A small image classifier, trained from scratch.
Model: 4.36M parameters, 24-pixel images, arch preact_resnet, norm batchnorm, activation celu, depths [3, 3, 3], widths [64, 128, 256].
Training: normuon at rate 0.0026, batches of 512, held-out accuracy 96%.
Data: trained on small renderings of single solids in any pose, 395000 training examples.
Rows from block 5 of a small image classifier, named by matrix and row number. Rows with one number belong to one channel. Each number is 200 + 40 x the weight over its row's rms, rounded and kept within 0 to 999. All counts start at 0.
After each channel's rows are labels from the 100 images, of 14848, where the channel reaches its highest value: "top examples" is what is common among them. Only what is clearly more common there than usual is listed. The data: small renderings of single solids in any pose. In brackets: how many of the 100.
# convs0: first 3x3 conv (model.blocks.5.convs.0.weight, 128x128x3x3, each kernel summed), inputs 0-127
# convs1: second 3x3 conv (model.blocks.5.convs.1.weight, 128x128x3x3, transposed, each kernel summed), outputs 0-127

convs0.12,216,262,220,158,188,149,268,191,166,168,228,176,174,174,213,205,259,216,253,187,204,218,206,178,177,201,177,132,191,198,216,216,194,144,184,255,146,58,212,183,233,186,160,184,122,208,132,159,192,232,181,243,193,166,96,152,239,209,176,226,211,177,149,164,226,181,187,205,169,165,206,263,205,170,175,189,57,209,218,183,202,198,217,239,203,277,239,240,233,252,155,238,191,236,243,180,170,213,200,178,129,294,181,176,285,157,207,208,269,226,154,168,184,164,208,223,171,165,201,174,258,225,188,229,255,248,204,201
convs1.12,132,233,170,255,167,254,184,179,192,271,156,171,194,195,213,125,122,175,180,141,177,160,202,141,222,187,225,203,164,216,208,148,260,220,241,143,187,198,236,141,266,152,161,165,170,237,200,197,206,189,235,129,203,210,125,231,215,206,211,227,123,224,175,254,206,215,283,202,249,283,166,187,201,235,159,243,217,143,215,176,136,193,238,136,192,164,174,149,164,195,279,189,252,210,200,197,247,148,178,238,161,198,280,198,207,194,213,128,265,223,232,199,164,119,167,172,250,233,208,226,221,209,197,211,121,205,130,166
top examples: torus (53)

convs0.77,240,179,181,203,222,230,160,166,218,114,270,105,173,126,168,270,230,171,189,103,207,248,165,129,270,170,248,246,149,164,239,154,161,197,174,202,197,226,210,186,182,183,189,147,213,168,180,184,189,248,158,101,160,219,195,187,178,140,311,174,195,169,203,164,200,198,216,195,154,248,242,183,188,197,141,201,160,175,162,225,224,152,192,244,274,268,188,208,278,213,214,174,207,157,198,224,145,228,284,208,177,189,140,184,169,191,214,182,228,198,182,159,267,212,216,185,192,186,179,179,150,171,190,176,257,155,115,216
convs1.77,181,257,145,200,248,137,219,199,179,269,190,143,170,135,211,145,135,196,247,265,173,185,145,176,201,233,203,184,217,156,223,153,206,212,198,200,177,198,189,141,255,190,144,280,191,140,166,189,166,183,195,181,234,121,173,187,182,124,266,195,179,239,197,168,152,201,218,200,225,202,142,128,192,166,263,192,233,232,152,179,242,275,124,199,166,166,229,145,161,180,118,157,164,199,235,210,254,160,135,221,264,205,262,181,199,208,224,165,232,229,254,261,167,176,215,200,198,121,132,208,209,222,202,227,196,178,274,126
top examples: jack (97)

convs0.34,223,173,224,129,152,192,255,252,217,191,249,198,184,177,272,176,164,186,166,147,200,221,251,137,240,206,203,108,182,244,205,217,149,203,149,188,195,217,188,197,123,221,132,135,149,218,158,173,140,180,189,195,247,207,186,161,253,202,278,189,158,141,252,268,207,162,167,178,162,198,235,168,239,269,129,240,179,205,245,163,200,196,177,194,197,211,112,267,224,213,161,177,216,223,238,241,241,213,153,133,172,167,213,203,238,275,179,245,172,195,216,168,210,121,235,182,186,317,230,225,228,170,138,172,209,262,215,186
convs1.34,234,215,150,296,188,156,202,163,198,185,179,228,214,212,230,193,180,202,236,197,261,205,156,158,149,122,249,254,239,207,235,188,202,164,189,178,183,195,149,165,293,194,200,283,192,196,231,239,185,229,205,199,173,191,199,222,176,152,260,176,208,229,138,272,173,170,225,182,276,217,197,240,197,172,158,228,181,168,206,221,147,173,193,175,267,191,263,139,122,179,188,199,181,155,224,150,266,97,196,152,210,177,224,161,170,224,170,178,266,214,148,186,109,192,218,186,270,104,265,189,229,199,188,159,195,298,222,228
top examples: twisted bar (33)

convs0.19,229,212,222,218,186,162,219,227,209,189,213,162,239,208,160,196,167,231,226,132,192,173,149,106,225,181,171,136,139,181,199,220,223,252,190,212,169,113,135,211,181,145,126,175,143,161,155,175,140,244,239,141,195,276,148,201,200,209,200,221,232,166,206,311,215,105,164,172,168,258,199,239,179,171,139,245,177,206,149,130,230,190,277,166,160,217,215,176,213,225,190,204,150,195,186,192,193,224,166,269,161,237,166,197,170,154,190,248,246,182,194,237,186,201,156,187,171,160,252,192,214,165,261,173,129,282,218,122
convs1.19,141,242,201,257,142,177,248,215,204,235,171,175,185,131,219,221,180,137,175,161,191,255,196,212,230,171,170,228,251,271,155,182,82,196,211,202,197,163,277,167,287,198,226,148,249,206,236,194,152,183,144,255,214,213,159,183,172,290,223,153,154,206,207,248,165,170,237,167,97,165,221,194,217,216,186,192,255,259,214,244,146,163,142,236,170,161,144,225,167,249,194,179,266,184,200,163,222,127,228,136,229,134,153,236,165,192,228,202,168,228,177,223,187,167,191,219,165,223,196,225,268,219,121,227,199,208,243,201
top examples: capsule (86)

convs0.78,215,215,256,226,156,262,270,182,162,211,270,231,225,147,175,231,201,157,164,225,193,222,232,178,218,131,273,224,177,270,155,178,179,243,207,198,208,211,160,194,173,239,172,147,221,203,206,277,214,184,237,33,168,199,166,235,183,222,195,157,181,252,157,199,200,184,170,204,131,160,236,198,232,186,148,237,231,206,203,207,148,208,128,206,194,178,174,182,163,188,141,174,189,138,162,281,198,262,170,281,128,272,164,201,261,151,136,183,239,135,187,213,160,158,164,236,175,202,145,218,190,241,185,221,203,216,227,203
convs1.78,212,202,249,185,279,239,166,203,177,142,192,196,133,220,175,228,222,295,162,163,226,222,180,279,195,176,125,167,232,202,232,133,191,137,208,156,212,238,206,239,244,238,225,195,191,246,196,196,268,225,152,165,288,188,172,198,182,263,177,236,226,198,214,159,229,163,175,255,234,234,197,231,224,241,248,168,219,210,237,200,224,163,274,181,189,188,199,220,237,214,300,196,124,248,193,180,169,138,144,102,89,250,196,191,247,162,250,171,151,189,193,138,190,254,245,162,216,178,227,203,210,232,180,173,193,160,144,233
top examples: cube (31)

convs0.21,174,208,187,269,189,167,188,223,198,202,183,195,144,175,191,224,199,231,224,136,136,232,170,239,176,205,161,183,68,204,201,123,236,190,142,194,202,184,176,69,223,158,204,202,188,215,96,131,239,208,176,210,167,144,228,192,204,182,209,228,196,170,210,225,182,89,213,162,120,172,216,203,169,221,233,243,221,169,203,160,195,112,202,210,208,227,137,196,174,219,214,201,216,171,222,163,207,203,160,182,224,203,178,233,159,205,166,176,230,224,193,236,229,162,228,53,132,183,157,192,200,163,177,179,197,215,225,93
convs1.21,166,210,169,250,167,145,189,156,172,186,174,131,232,149,185,143,211,136,162,120,233,234,135,175,166,131,153,210,262,186,174,174,223,167,125,191,163,146,181,132,179,208,175,178,159,137,252,113,155,138,193,170,193,147,154,203,244,171,140,193,177,157,188,150,159,135,161,186,265,199,177,189,210,151,167,240,152,176,190,188,184,131,176,212,167,128,265,138,184,170,137,217,176,249,166,215,208,191,246,176,172,186,186,205,162,157,230,197,171,180,206,138,224,256,164,157,178,242,208,204,158,128,160,158,168,158,161,248
top examples: jack (31)

convs0.28,178,149,184,174,250,178,184,178,175,235,99,214,182,234,216,234,238,202,127,100,178,201,212,172,202,124,144,177,130,141,153,169,110,203,153,158,207,128,257,224,194,271,116,185,185,169,249,228,150,182,186,134,211,244,179,192,164,163,258,214,194,180,178,188,202,213,216,223,201,196,191,258,183,233,231,157,212,176,190,198,173,259,157,173,145,210,165,132,192,219,174,263,197,131,203,229,232,277,194,194,228,203,156,209,184,216,205,182,313,160,208,194,133,245,122,187,197,166,241,202,178,223,174,188,191,160,243,276
convs1.28,101,184,280,225,264,155,148,191,217,200,257,192,203,242,191,167,170,192,226,212,203,226,168,170,236,188,241,237,273,223,256,193,236,190,220,159,279,207,191,127,267,170,181,226,211,227,176,185,253,257,191,209,203,186,189,282,198,230,184,141,164,118,221,212,199,243,198,207,170,215,191,227,133,194,154,207,199,202,233,238,159,221,195,215,193,232,169,240,202,283,225,180,141,203,209,111,201,188,202,190,185,132,242,209,218,219,246,297,237,175,142,240,304,199,194,250,157,228,203,236,151,166,148,184,185,199,163,79
top examples: torus (71)

convs0.87,173,150,152,139,187,216,262,171,188,158,251,197,184,203,248,220,164,200,160,211,164,193,204,237,215,235,202,187,168,198,169,181,174,189,211,172,173,160,251,161,216,275,106,186,182,138,165,153,191,178,182,164,233,169,174,165,139,199,234,175,227,168,170,231,219,275,124,171,182,226,207,230,191,154,187,216,188,155,187,160,143,174,198,167,243,183,190,236,230,179,207,153,230,203,247,133,181,147,85,187,213,278,154,182,210,155,129,218,238,231,229,187,104,139,148,170,200,174,66,188,254,210,208,175,189,194,242,103
convs1.87,193,152,235,188,161,208,208,241,216,73,165,162,221,148,142,235,169,225,271,84,173,160,182,161,157,213,219,198,96,216,157,162,289,254,255,202,206,249,196,218,171,129,225,131,168,172,154,220,209,232,178,231,163,223,222,180,208,211,222,161,129,260,197,169,156,184,238,242,146,175,185,205,227,253,254,209,250,192,201,264,207,238,150,234,210,232,184,210,153,215,158,254,236,211,210,230,233,171,210,175,180,205,198,163,157,173,193,223,208,189,179,252,191,145,247,211,190,101,131,204,205,257,183,197,245,167,195,265
top examples: dodecahedron (43)

convs0.9,200,158,208,198,234,172,259,238,156,75,215,229,180,230,164,246,203,202,153,171,205,204,131,126,174,222,216,198,176,210,230,165,198,207,180,209,202,146,241,204,203,154,180,230,180,114,207,206,185,177,255,238,220,151,236,235,167,170,226,165,161,231,195,120,204,148,181,211,188,132,177,162,159,259,208,154,208,203,117,180,163,123,165,191,225,233,242,218,277,190,195,277,199,155,151,203,236,215,204,180,217,213,248,213,222,117,167,178,156,204,187,128,71,274,128,219,212,249,212,181,182,255,172,170,251,246,219,208
convs1.9,187,207,164,153,169,228,166,217,279,236,253,216,194,261,206,134,174,213,242,201,197,231,240,164,234,139,266,207,224,161,173,187,164,148,191,176,232,182,208,166,269,257,155,220,197,180,181,217,211,173,161,204,189,161,204,220,213,176,258,227,172,146,179,227,185,253,227,168,252,226,214,267,152,140,196,197,149,202,185,227,182,252,192,198,211,93,47,198,146,213,232,121,206,265,208,185,178,194,163,210,158,157,225,189,91,240,175,249,224,203,152,274,267,189,191,241,202,164,187,178,162,202,192,209,163,184,153,114
top examples: torus (44); capsule (43)

convs0.112,203,173,210,160,259,239,225,164,220,199,182,216,179,210,186,175,224,189,200,239,147,192,206,166,95,223,295,182,225,180,224,216,131,231,205,153,234,162,187,240,193,205,199,211,225,225,204,206,205,170,245,179,211,210,228,184,166,238,281,147,155,216,268,228,217,268,151,229,138,221,198,161,146,151,165,157,169,219,133,221,139,227,167,242,271,151,185,148,193,202,270,234,136,188,213,168,185,200,166,189,198,232,183,177,211,253,243,91,148,239,165,129,150,118,221,227,230,229,149,272,222,220,217,209,183,178,123,298
convs1.112,169,146,206,217,214,218,233,164,216,268,223,169,206,153,171,254,217,178,152,168,198,257,159,196,210,193,196,196,293,155,239,158,237,211,197,151,172,208,260,206,273,175,211,210,204,213,171,176,220,272,199,171,109,125,187,217,192,188,252,159,158,240,255,241,194,175,210,204,177,132,220,195,208,213,226,225,199,187,212,192,184,169,105,194,172,242,205,143,136,170,230,211,177,156,222,164,251,269,209,204,204,187,139,159,218,222,297,162,199,220,245,296,291,215,159,290,217,175,165,174,164,146,164,174,189,155,281,128
top examples: jack (100)

convs0.0,184,239,206,196,162,254,226,165,192,255,160,174,111,159,249,211,180,179,175,185,267,162,163,129,185,249,188,192,129,197,284,183,176,137,215,175,134,196,146,175,207,171,259,186,157,177,167,225,181,247,224,163,185,189,191,256,175,205,200,203,95,83,150,280,175,224,207,190,257,178,207,214,229,162,209,178,225,119,152,226,239,177,215,245,134,190,164,175,212,204,150,280,116,210,168,202,187,161,181,268,181,205,155,214,200,196,140,222,182,209,236,192,214,199,145,209,184,192,175,183,192,80,160,222,185,203,150,190
convs1.0,189,216,168,170,216,204,230,198,182,205,285,203,242,143,231,159,161,135,159,267,120,180,201,213,233,258,182,231,255,193,121,221,120,264,194,313,205,155,178,195,194,180,137,193,220,197,211,173,150,201,190,196,203,183,194,166,184,207,200,215,263,237,197,189,196,196,226,215,122,218,210,179,175,206,119,235,209,235,192,214,258,187,145,144,166,185,181,252,189,211,153,170,187,151,185,231,163,197,233,180,252,247,229,231,136,251,179,205,249,180,137,249,171,137,149,253,134,213,217,213,175,174,163,212,289,272,310,153
top examples: dodecahedron (40)

convs0.61,206,218,183,198,172,231,193,214,124,176,190,188,213,129,149,232,157,195,202,45,209,147,175,203,173,239,168,151,120,267,206,140,209,203,274,153,177,276,177,104,140,223,247,200,191,163,214,171,244,166,236,199,257,293,212,146,189,222,120,184,236,176,176,203,207,195,191,148,129,218,125,205,187,194,219,167,219,220,139,214,139,181,245,203,205,181,170,202,192,160,139,185,246,234,228,144,187,184,177,222,229,198,194,222,125,157,147,177,154,182,258,239,155,211,190,213,163,201,180,209,201,232,154,217,180,206,150,254
convs1.61,177,267,195,204,177,229,157,113,249,157,213,187,228,237,175,199,202,188,210,161,202,189,212,198,233,234,223,215,284,169,215,182,165,210,186,141,231,147,209,157,231,141,153,249,188,187,204,192,225,242,198,156,154,115,172,162,213,142,248,168,135,94,219,252,143,217,250,231,153,219,257,196,122,191,172,186,149,223,180,209,224,190,140,173,130,227,157,184,208,209,240,160,72,173,175,189,213,232,236,209,208,156,242,175,148,168,199,192,160,128,210,250,252,189,244,251,245,229,268,275,175,168,216,162,212,193,230,140
top examples: torus (90)

convs0.96,158,270,262,143,239,147,178,121,191,196,127,204,142,177,163,145,202,157,142,209,215,270,179,205,166,207,229,217,177,132,181,219,139,201,165,216,171,183,216,193,202,201,159,255,243,236,156,196,188,217,178,184,269,211,162,153,193,158,323,216,169,207,244,186,217,176,227,186,223,225,233,195,155,149,221,173,188,64,203,260,178,155,163,204,229,222,163,213,192,226,175,202,204,250,209,154,263,274,190,163,167,185,235,174,233,252,250,252,293,205,145,230,162,142,230,207,245,253,174,164,242,225,189,166,175,174,229,238
convs1.96,226,136,159,176,245,204,251,199,144,181,212,157,224,163,217,217,174,184,230,180,201,150,160,153,251,181,198,197,202,94,262,176,256,178,284,167,104,150,145,210,241,133,220,165,244,211,202,153,230,195,170,198,135,187,181,200,196,198,138,255,189,205,237,185,165,232,172,234,213,169,143,199,166,193,223,204,194,212,210,117,137,303,167,227,193,260,169,183,204,205,198,245,172,232,242,127,211,161,110,279,272,207,154,200,203,261,199,192,157,202,259,241,293,191,230,191,196,202,197,118,223,221,234,211,226,223,182,197
top examples: jack (100)

convs0.113,217,180,213,138,125,166,214,190,110,243,236,232,174,174,234,194,140,157,247,146,214,182,175,173,134,233,178,163,158,167,238,222,166,165,100,156,118,208,183,212,167,261,184,176,148,221,158,168,125,215,208,254,173,137,248,181,202,216,212,224,274,174,243,210,205,221,232,152,132,226,257,202,172,204,188,145,163,158,189,250,163,191,194,278,205,240,143,279,216,193,188,234,184,261,200,193,154,233,215,172,172,206,223,196,195,120,220,177,190,194,158,213,202,152,182,177,165,198,202,278,221,220,95,209,157,107,178,184
convs1.113,191,164,215,227,215,197,212,259,250,149,161,125,184,188,202,183,226,146,235,226,200,213,201,114,217,171,211,209,235,216,189,205,171,149,196,264,231,226,176,148,253,185,202,198,151,132,245,239,124,211,160,182,158,99,179,138,162,156,264,192,112,173,187,200,196,233,218,249,268,216,172,166,244,214,177,199,178,213,159,207,210,144,200,153,212,195,169,164,162,167,241,213,153,219,247,146,259,195,144,135,253,137,189,188,206,216,201,238,242,203,159,224,184,211,234,192,195,149,202,113,212,277,213,178,196,199,39,194
top examples: egg (31)

convs0.106,242,224,259,175,182,210,211,167,185,192,95,263,172,253,175,168,172,213,130,153,241,142,220,143,144,208,140,165,164,114,213,164,145,251,243,241,191,236,210,238,227,208,215,188,248,219,129,308,236,230,179,186,167,220,132,176,152,203,192,206,178,180,196,188,203,111,141,183,209,204,172,109,244,224,189,211,212,156,163,172,202,266,241,166,250,218,133,210,227,219,236,217,186,195,107,192,295,190,219,230,170,197,185,232,215,128,184,270,175,164,203,208,144,167,181,143,231,225,138,169,209,214,185,167,193,213,188,177
convs1.106,121,186,206,237,185,235,156,162,243,173,262,231,177,159,197,181,198,227,189,181,206,217,143,233,197,149,216,186,273,218,219,159,209,186,135,136,157,154,223,147,190,255,133,181,198,253,184,155,123,211,308,169,257,165,163,209,273,162,205,152,161,259,252,195,271,194,205,127,174,209,272,176,178,218,197,239,185,201,256,127,211,134,184,209,217,155,172,171,219,219,234,209,194,203,174,128,139,191,213,266,194,230,240,197,155,268,303,213,167,228,185,222,230,213,210,243,150,173,222,244,174,203,234,273,210,231,255,186
top examples: capsule (51)

convs0.42,175,275,211,130,196,193,162,170,168,211,208,241,232,146,236,224,205,184,185,233,190,153,153,204,82,197,157,150,164,247,206,163,222,135,235,198,183,182,177,218,185,164,205,238,156,251,148,145,237,175,157,179,277,161,187,140,225,286,186,217,224,255,213,249,282,197,182,169,249,102,159,204,190,157,144,143,173,175,220,162,176,206,230,200,194,218,254,241,201,218,203,221,140,223,230,146,107,173,171,140,195,185,152,208,212,129,185,246,205,174,232,196,133,177,214,209,202,123,248,223,231,221,135,221,125,191,245,203
convs1.42,222,225,114,241,141,166,199,207,231,199,221,180,210,279,203,153,156,262,195,173,194,249,209,164,209,234,269,139,239,170,246,242,159,193,191,113,218,148,223,162,188,178,212,248,172,163,194,166,190,173,174,290,167,253,176,195,226,158,238,241,165,201,133,231,142,244,166,162,172,276,256,167,259,161,214,262,175,199,184,190,196,229,224,190,203,186,180,139,203,191,233,209,246,215,165,245,235,218,304,253,216,223,157,97,211,245,212,176,211,176,169,269,314,209,204,196,226,213,175,217,234,226,161,124,170,161,220,211
top examples: capsule (41)

convs0.55,197,240,130,123,274,234,184,169,235,196,203,250,162,202,148,212,195,164,249,204,139,181,202,195,166,246,176,231,178,121,298,184,163,107,217,164,235,177,219,217,209,216,191,230,176,205,148,212,264,202,210,243,218,158,155,201,145,135,155,195,172,148,216,222,200,233,176,127,161,221,182,188,210,178,139,208,230,167,159,202,222,155,192,178,169,242,209,112,278,176,214,245,165,196,197,172,85,166,242,201,221,160,118,191,92,201,193,228,138,226,204,220,218,209,251,255,213,258,152,213,194,197,249,129,186,180,221,193
convs1.55,199,192,268,305,169,239,147,203,213,212,221,222,154,205,227,213,284,185,216,189,213,150,215,220,210,186,129,246,222,142,176,183,213,185,162,203,265,232,196,238,264,271,220,175,209,229,239,180,196,181,119,209,249,224,215,163,209,245,227,182,242,130,187,203,218,225,145,172,265,137,147,258,226,174,197,195,227,254,218,209,233,149,166,165,210,184,238,162,146,203,183,187,186,189,214,146,181,200,126,106,148,155,237,160,314,197,156,144,191,206,228,134,141,201,180,212,178,161,230,179,219,241,143,221,254,197,113,147
top examples: egg (47)

convs0.56,167,246,164,158,154,194,263,163,194,187,201,179,99,204,257,268,187,186,251,231,180,181,137,204,150,241,194,145,224,174,215,165,128,110,182,167,233,128,194,203,114,170,179,161,235,225,227,225,160,223,198,205,217,147,235,203,171,198,174,204,148,169,125,257,243,229,229,147,217,134,161,173,150,178,156,197,190,146,182,208,191,249,153,201,248,267,189,200,113,208,160,184,203,183,234,117,199,209,169,215,110,213,230,245,220,233,76,218,195,207,171,258,160,145,163,192,203,178,215,178,179,180,178,177,231,199,153,239
convs1.56,192,161,214,176,244,199,206,202,176,117,204,183,204,151,195,260,205,179,127,114,162,165,200,161,213,224,146,232,164,276,195,132,159,203,158,248,181,208,158,237,181,244,298,288,180,202,180,282,274,221,181,225,274,146,106,223,211,193,238,201,266,172,254,237,147,212,232,219,113,167,255,179,223,230,119,201,240,193,177,180,264,172,194,203,262,155,209,223,229,222,194,199,175,172,194,229,221,249,187,213,159,211,228,209,186,128,209,261,208,193,200,216,221,224,258,180,252,238,242,275,222,224,197,210,252,231,242,191
top examples: jack (35)

convs0.88,249,196,147,129,146,183,198,198,217,253,222,222,118,222,245,240,180,275,205,250,181,148,208,206,159,199,202,176,196,222,225,236,135,187,254,239,184,167,194,209,153,292,179,132,177,198,79,220,186,118,194,238,173,211,206,187,187,191,244,155,181,248,179,205,159,212,179,217,149,229,260,238,127,216,121,215,220,212,232,241,213,226,187,194,132,211,226,229,206,160,167,167,206,165,144,198,160,197,160,238,167,197,175,147,200,220,177,233,211,126,157,173,141,168,182,179,201,174,73,106,208,152,241,205,221,180,139,173
convs1.88,194,189,190,112,222,288,207,217,108,162,199,169,181,190,217,204,168,83,246,135,208,182,231,182,204,132,239,181,115,182,179,167,288,223,192,161,191,203,161,165,157,199,250,172,196,266,197,212,210,226,248,194,163,140,173,161,177,223,158,208,226,213,218,178,227,215,195,203,148,124,161,171,242,242,209,145,178,166,188,190,137,207,176,195,226,186,187,249,188,147,184,239,288,181,203,186,188,216,182,215,168,232,244,191,199,220,144,86,150,268,252,190,182,152,183,177,244,191,219,314,206,191,190,238,133,188,233,242
top examples: cube (27)

convs0.121,172,155,230,129,185,194,201,208,185,238,133,184,101,220,141,163,146,231,177,196,167,200,232,267,243,153,185,162,171,138,188,133,163,207,148,170,174,212,251,228,177,217,186,210,201,164,102,205,225,223,213,167,173,143,189,166,126,223,221,220,204,149,194,211,214,218,200,199,223,131,206,242,176,214,189,174,197,147,152,185,135,220,241,174,183,205,166,239,220,221,245,163,215,204,220,148,250,158,125,223,163,201,188,237,212,176,161,184,287,158,113,113,164,117,173,140,249,187,138,170,233,292,236,171,225,195,272,213
convs1.121,319,176,155,168,267,236,192,232,164,228,166,245,164,222,254,212,196,175,144,131,191,193,217,174,176,239,236,161,157,226,198,191,288,201,295,199,282,219,232,210,197,221,214,160,240,216,169,234,236,204,213,211,154,223,181,207,144,234,160,211,215,159,177,199,111,206,236,248,152,262,212,243,171,204,230,273,211,272,226,209,199,265,253,195,212,232,140,219,192,238,182,311,186,239,193,196,181,198,171,146,136,207,204,168,117,149,149,188,197,182,150,194,170,221,277,155,250,228,163,192,221,199,143,220,161,244,182,235
top examples: cube (26)

convs0.70,210,178,130,189,223,232,203,205,179,274,169,261,182,253,242,280,189,192,150,206,179,168,277,181,172,172,167,170,151,197,218,189,202,109,202,169,264,101,207,172,230,226,129,248,260,212,177,251,196,159,187,229,154,241,215,208,209,220,249,137,194,172,202,228,150,176,129,129,134,135,158,167,216,197,187,170,133,284,177,141,182,178,222,131,221,246,217,217,228,207,208,177,184,207,209,226,162,190,141,187,147,116,170,211,180,156,143,181,251,267,239,192,207,242,199,209,158,173,219,242,114,191,242,251,170,193,236,188
convs1.70,214,203,155,225,250,170,208,224,162,142,171,217,170,232,183,152,157,206,202,237,222,236,190,255,205,212,143,216,195,211,202,156,185,183,248,170,114,256,244,218,140,148,171,199,186,242,184,150,214,150,200,151,230,127,184,181,227,250,161,260,241,252,183,131,270,202,121,261,211,230,219,246,238,230,200,152,241,173,236,187,224,180,167,175,197,208,174,255,230,161,264,258,173,242,158,157,155,135,172,156,176,251,141,192,182,280,233,232,140,90,202,132,220,175,213,147,182,227,187,177,162,221,148,165,177,211,146,278
top examples: cube (25)

convs0.47,270,167,213,127,230,244,243,177,205,212,139,160,159,225,156,143,206,265,157,170,135,238,172,129,186,168,208,213,261,227,185,204,189,246,227,171,255,209,230,157,173,154,182,129,208,247,109,242,234,199,184,242,219,226,173,193,200,151,227,150,188,235,124,266,209,229,191,184,174,150,168,246,166,196,168,175,172,181,242,252,181,176,169,148,145,96,180,242,192,176,257,186,157,193,219,132,259,211,164,185,232,276,206,132,211,189,260,253,208,170,163,148,197,188,256,173,260,233,141,226,250,169,218,173,212,172,148,161
convs1.47,146,227,137,260,243,162,301,174,210,185,181,225,199,188,268,172,188,215,204,232,199,237,179,247,152,191,161,175,251,243,156,199,190,215,171,220,137,150,208,207,210,130,160,192,184,202,203,187,165,203,215,139,78,181,209,170,232,211,236,183,239,256,202,185,227,209,199,187,185,243,175,133,188,182,192,207,183,211,218,225,134,214,205,259,206,181,175,140,145,210,212,146,260,191,206,119,185,154,221,238,209,189,236,172,187,296,143,158,242,182,178,277,199,140,196,292,192,242,281,214,156,158,262,206,220,252,311,197
top examples: twisted bar (38)

convs0.52,145,213,208,122,235,245,227,110,159,237,184,173,175,192,183,179,123,231,229,245,212,126,209,149,160,236,182,111,213,174,211,215,132,194,204,115,217,162,226,198,238,168,232,226,158,195,245,188,214,269,209,129,209,185,179,176,147,182,280,167,188,198,260,238,144,172,143,154,206,156,202,192,264,192,185,220,190,183,146,193,143,219,208,268,171,171,150,162,245,237,206,230,178,159,251,195,191,206,153,249,154,243,245,227,178,211,143,171,197,139,256,134,152,197,243,229,208,148,208,201,199,147,111,237,184,264,212,262
convs1.52,153,190,251,160,297,195,188,207,173,257,200,239,267,244,179,213,117,191,212,182,240,233,240,208,214,197,164,208,126,269,185,262,157,192,171,279,242,146,160,195,207,179,171,238,189,179,156,243,161,194,184,222,219,229,192,215,233,202,163,213,183,216,153,158,177,202,255,184,162,203,205,214,138,211,195,152,179,134,199,175,260,270,195,158,183,176,235,230,243,228,270,201,183,236,188,160,137,144,182,192,178,117,226,184,179,198,162,197,167,139,133,220,261,164,218,190,137,205,114,233,115,185,224,245,155,172,131,94
top examples: torus (39); chain link (31)

convs0.116,246,242,116,184,175,231,210,224,149,233,189,211,169,215,138,243,270,155,208,125,187,140,215,194,215,195,202,156,191,184,202,196,177,219,234,199,210,195,200,163,218,188,220,176,208,146,143,206,176,137,199,170,243,260,192,226,249,204,224,192,136,178,290,209,213,230,170,222,164,120,117,200,295,175,281,205,118,198,140,256,136,175,192,198,143,205,196,248,260,189,189,199,178,182,180,239,93,249,126,203,144,211,232,215,204,111,202,228,213,213,222,154,196,102,216,197,213,225,142,200,177,171,141,229,226,201,154,169
convs1.116,238,154,183,242,206,218,204,193,176,294,191,205,209,176,199,207,175,173,179,234,151,189,186,224,248,218,252,138,176,244,195,177,188,187,213,178,129,239,200,223,208,93,188,123,261,184,274,172,134,148,153,171,178,223,235,183,179,176,170,211,317,208,156,172,206,177,100,158,240,244,284,202,213,129,175,255,217,202,230,168,174,203,236,186,185,157,189,217,166,134,195,255,244,137,201,163,246,196,214,275,260,241,226,221,128,193,178,142,182,222,188,236,269,205,150,236,145,247,175,156,186,168,243,180,238,189,206,239
top examples: cube (25)

convs0.84,183,194,197,164,208,195,272,133,188,155,107,167,135,111,219,236,155,212,210,212,135,170,252,199,225,172,157,233,215,199,161,128,212,257,190,175,122,161,183,245,213,213,223,156,291,180,191,242,248,183,183,224,225,195,201,147,182,150,163,245,141,135,116,195,176,178,173,152,191,136,197,237,137,226,124,173,225,237,192,169,238,161,194,149,207,221,167,147,259,156,230,178,213,250,231,197,227,152,205,180,159,208,241,204,172,199,240,187,104,247,183,154,167,225,152,252,228,241,178,264,181,139,233,245,226,237,177,192
convs1.84,200,193,204,157,138,218,211,226,228,228,227,170,164,178,195,250,121,164,161,194,186,206,154,251,192,233,206,161,246,170,171,251,194,167,200,320,266,140,196,196,171,123,189,187,224,155,229,220,103,189,215,172,119,239,223,176,202,184,171,194,245,185,268,171,300,239,143,164,139,234,192,160,195,173,245,202,186,201,155,164,252,266,234,227,207,164,192,193,177,223,144,230,217,115,180,204,198,235,215,232,224,245,195,219,168,145,187,154,202,246,198,232,151,202,220,196,203,244,181,208,189,179,333,150,262,151,270,210
top examples: cube (25)